Weights of a small class-conditioned image flow-matching model.
Training: soap at rate 0.0023, 12300 steps, batches of 256.
Data: 147500 training examples, 21.3 epochs.
Rows from expert 19 of block 5, named by matrix and row number. Rows with one number belong to one neuron. Each number is 128 + 24 x the weight over its row's rms, rounded and kept within 0 to 255. All counts start at 0. Numbers have three digits each. After the name is the row's rms in percent of the matrix's.
# up: expert up (model.blocks.5.mlp.up, 32x64x128), inputs 0-63
# down: expert down (model.blocks.5.mlp.down, 32x128x64, transposed), outputs 0-63
up.13 069:128128128128128128088128163128128128128128128128128128128128128128128199128210128128128128128128128128128128128128079128128128128128128128233128171166071128128128128128128128057128128167197128
up.14 099:128128181128128128128128128128128100128128128128128082173128128072128128081128128069128128128128096128128128158085128128071128128128128128128128128084128128128128128128128128155128128128128128
up.15 156:153087128150062110178077128152128128128097111128128128128097156095128128156128128061128128128110128085128128103128086166128158170084108169128128128128097164110128128128128128128166186074128128
up.16 082:128128128128128128128128128128086128128128128128166128177128128096128128128128099128128128089128099044128097128128128128128074128128128128128128072128128128128128128081128128128100180084128128
up.17 069:167128128128128128128128128128128162128128128128080191128128128128128128128128128089194179128128128128128082128128128128128189128128128128128128128128128104128128177128128128128128098128128128
up.18 074:128128074054074128128128128128128128128100128070128128128128128128090128128128190101128128100128128128128128128080128128128128128079128128128128128128128128128128128085128055128128128128190128
up.19 078:128103128128128093128056128128128128128128128128128128128128128152102176128128128151099196074128128128128169128128059128128128182156128128128128128222087128128128128128128128128162128128128128
up.20 081:128128128128128128128088128128128128172128128056128128128128128128128128128082083073128128128128153128128229128128128128128128128128128128128128128128128128128128128128128087105128178128128194
up.21 082:128128128128128128128128128090128159128128087102128076128193128128172128128128128149128128128128128128128128074081128128128128128128128128128058128171128128128128128167128179128128128128128128
up.22 081:128128085066128128128128091072106128096128128128128128128128128128128128128128128128092128128128083088162128128128128128128128128128128038128128128170128128128128128079128128128128128128184128
up.23 094:128128161083128128148071066128128128128178128170128128128128128128128169128078128236128160098128128074128128128128128174184128128128074128128083128170128128128128128174098128128174128196128128
up.24 112:128128128128101160128128162128154128146128181128128128157076177128128128128128128094106077128128128081163128128128128128196128128128080128128128128128087128128128097170161128128159188096128128
up.25 102:147161128128067128128109128128104128128128128128128154128128128128128102128128097059100128128128128128128128128128128128128160128128128159128058099128128079128105128128128128128128128128128128
up.26 096:106128187087156067128128128128128128097128165128128095144128128128128128102157099128128128128154128083128128128128128128128181128128128128128128128108128128128128128128128128173188128163102086
up.27 081:193128128206128128218128128128128128083128128128128128128128175128128057128062089128190128103128172128128128097128128128128128128128128128128128128128128128128128128128128128128128128128128128
up.28 123:089150099162128128128073128156189128100101128092180128084128128080128128128094128128128080128128128079156164128128128128128128128170128128083128128128128141128128128128128128084128128128128128
up.29 108:128128128128080173128128128150067097128128128128128128128103128166128087128067128128092128128128090062128128128128128153128128128128128128040079128149159099128128100128128102128128128128086128
up.30 111:128161128128085128128159128128128063095128128187128128128065128176128095149128128067128128128128128128128128156162128128102128128128152128128128128128128128143128097093095128128128128059101128
up.31 093:128128103128044205128073128128128128128098128128128128128128128128128128128128128128128128128128128128128128128128128158169128128128128185128128128128088128083128128179128128128128143170128128
up.32 111:088128128128128088128173128128153128128128175178102128082154152128128128128088087091128128173128090128128128128128128128169105148094128153128151128128090128128128128156128070177081112128128128
up.33 102:128128128128128128170128082128108099128092128128128128128128128128128128175128099128092128093128128075128168170128154128168075128128128128128128097174128079103096084128128128128128159094128154
down.13 093:128128145179128128128128128128128128128095128128128128071152128128128128128184128128128128128128128128155080128128128128102128128128099128128128128128163128128128128128128128128128128128128128
down.14 087:128128128128128085128128128167128128128128128084068150174128128107128128128128128128103174075167128128128128128074128128128128128058128128128128128128107091128169128128163128067128128128128128
down.15 129:128081147103128128103145173115128128141128104128128090104128128149128170128128067128070128128175128158128128082128128128147128128128128128159128092128088100162128128128128128128128128128128128
down.16 081:128173128128128128128128128128128128128080128067128128163128128128147128128128128128167128087128165057102175128128128092128128087128128167128128128128128128128128128128180128128128128159128128
down.17 105:128153079128128078128128128128128128209093128128128083183187128128192128128073138083128101128095128128128128161128087128078177128128128128196175128128151128128128128128128128081128164128128128
down.18 081:173128128128128128128128128128128128128165128128128128128128128128128128128107128128128110128128128128128128128128128128128197128128128128128094128128128128128095128128079077019128088128128063
down.19 116:128128128103128128171128128128128128128116163128155128170128162128086128128093173150128128128128111128128128128128161128128099128128202073143169128128179128128128128128128128128128128128128128
down.20 074:128128128128128128128128184128128128128167128128128128128128128183128151128209088102128128128128128128128128128128128128128128128128128128094101128128062128206128128128128128128128128128128128
down.21 068:063128081128128128128128128108128128128128128128128128128128128160128128177128128128128128128128174128128128128128177128105128128128163128128128128128128204128128128128128128169074128128128128
down.22 090:128128128128128157154128128128128128128128128171128128085128075226187128128128128128128128128056128128128113128128128178128150128128128128164128169128128128128128128128115128061043128128128128
down.23 111:128128128077128128128128173089128128128128071128128128128128128095128128128157128191180092128128128128128128094128084128172128128128119128189128128128128154108128101128128128128095128128128128
down.24 095:128087072128128128128094128128114128105073128128128180128128128128128128128091163128128128128105193128128128170128128128128128128105128128128128128128158128128128128128128128048128152075166128
down.25 129:191128128128160128106128128159100128128128128128128128151148107128128128128112186105128128082194113145128128128074128128128128159128128128128128128128128076151128128128128128155211128128145128
down.26 083:128128128128128128128128128088046128066128128128128169160128128128128128128128128128166128128128128128128128128128128083128151128128100128128128128128128216128128128154196128102128128128087128
down.27 077:128128128128128128128085128128042128128128128190085149128128183191128128128163128128128165089103207153128128128128128128128128128128128152128128128128128181128128128128128128185159128128128128
down.28 111:194128153128128128128128128128064128128128128128059105128128128147128128146093128128179128128161128098128128077072128128069128095128128100128128128128103128128128128128128128128155110128155088
down.29 104:155128176128157128155128128128128088128128054128128105049128128128180128128159128128128128128128128163128128128161090128128128128128128171058128128128128128091128128128151093078128128128128128
down.30 083:128128169082192128165128128128080128128155128128128128128128128128128170128180128128128128091128128128068209128128128128128128128096128128128128128128018128128128128128165128128193128128128185
down.31 084:128128128128085128128128128128083111128081128128128128128128128178128128128060128128128128128128128128167128157128128186128128128128128128202128128128081095057128077111088128128128128128128128
down.32 091:128160177128128128128128128168176128128128211128147089128128128128128158128155128128128128055128128128128148128128128128065128089128128075175128056128128128128128128128165099128128085128093128
down.33 096:128106128128128128158128128128162128163181128128161128128128092128128128128153128128161128181128128128076076162128128128128192128128128128128178128098128045128128128128128072128107161128089210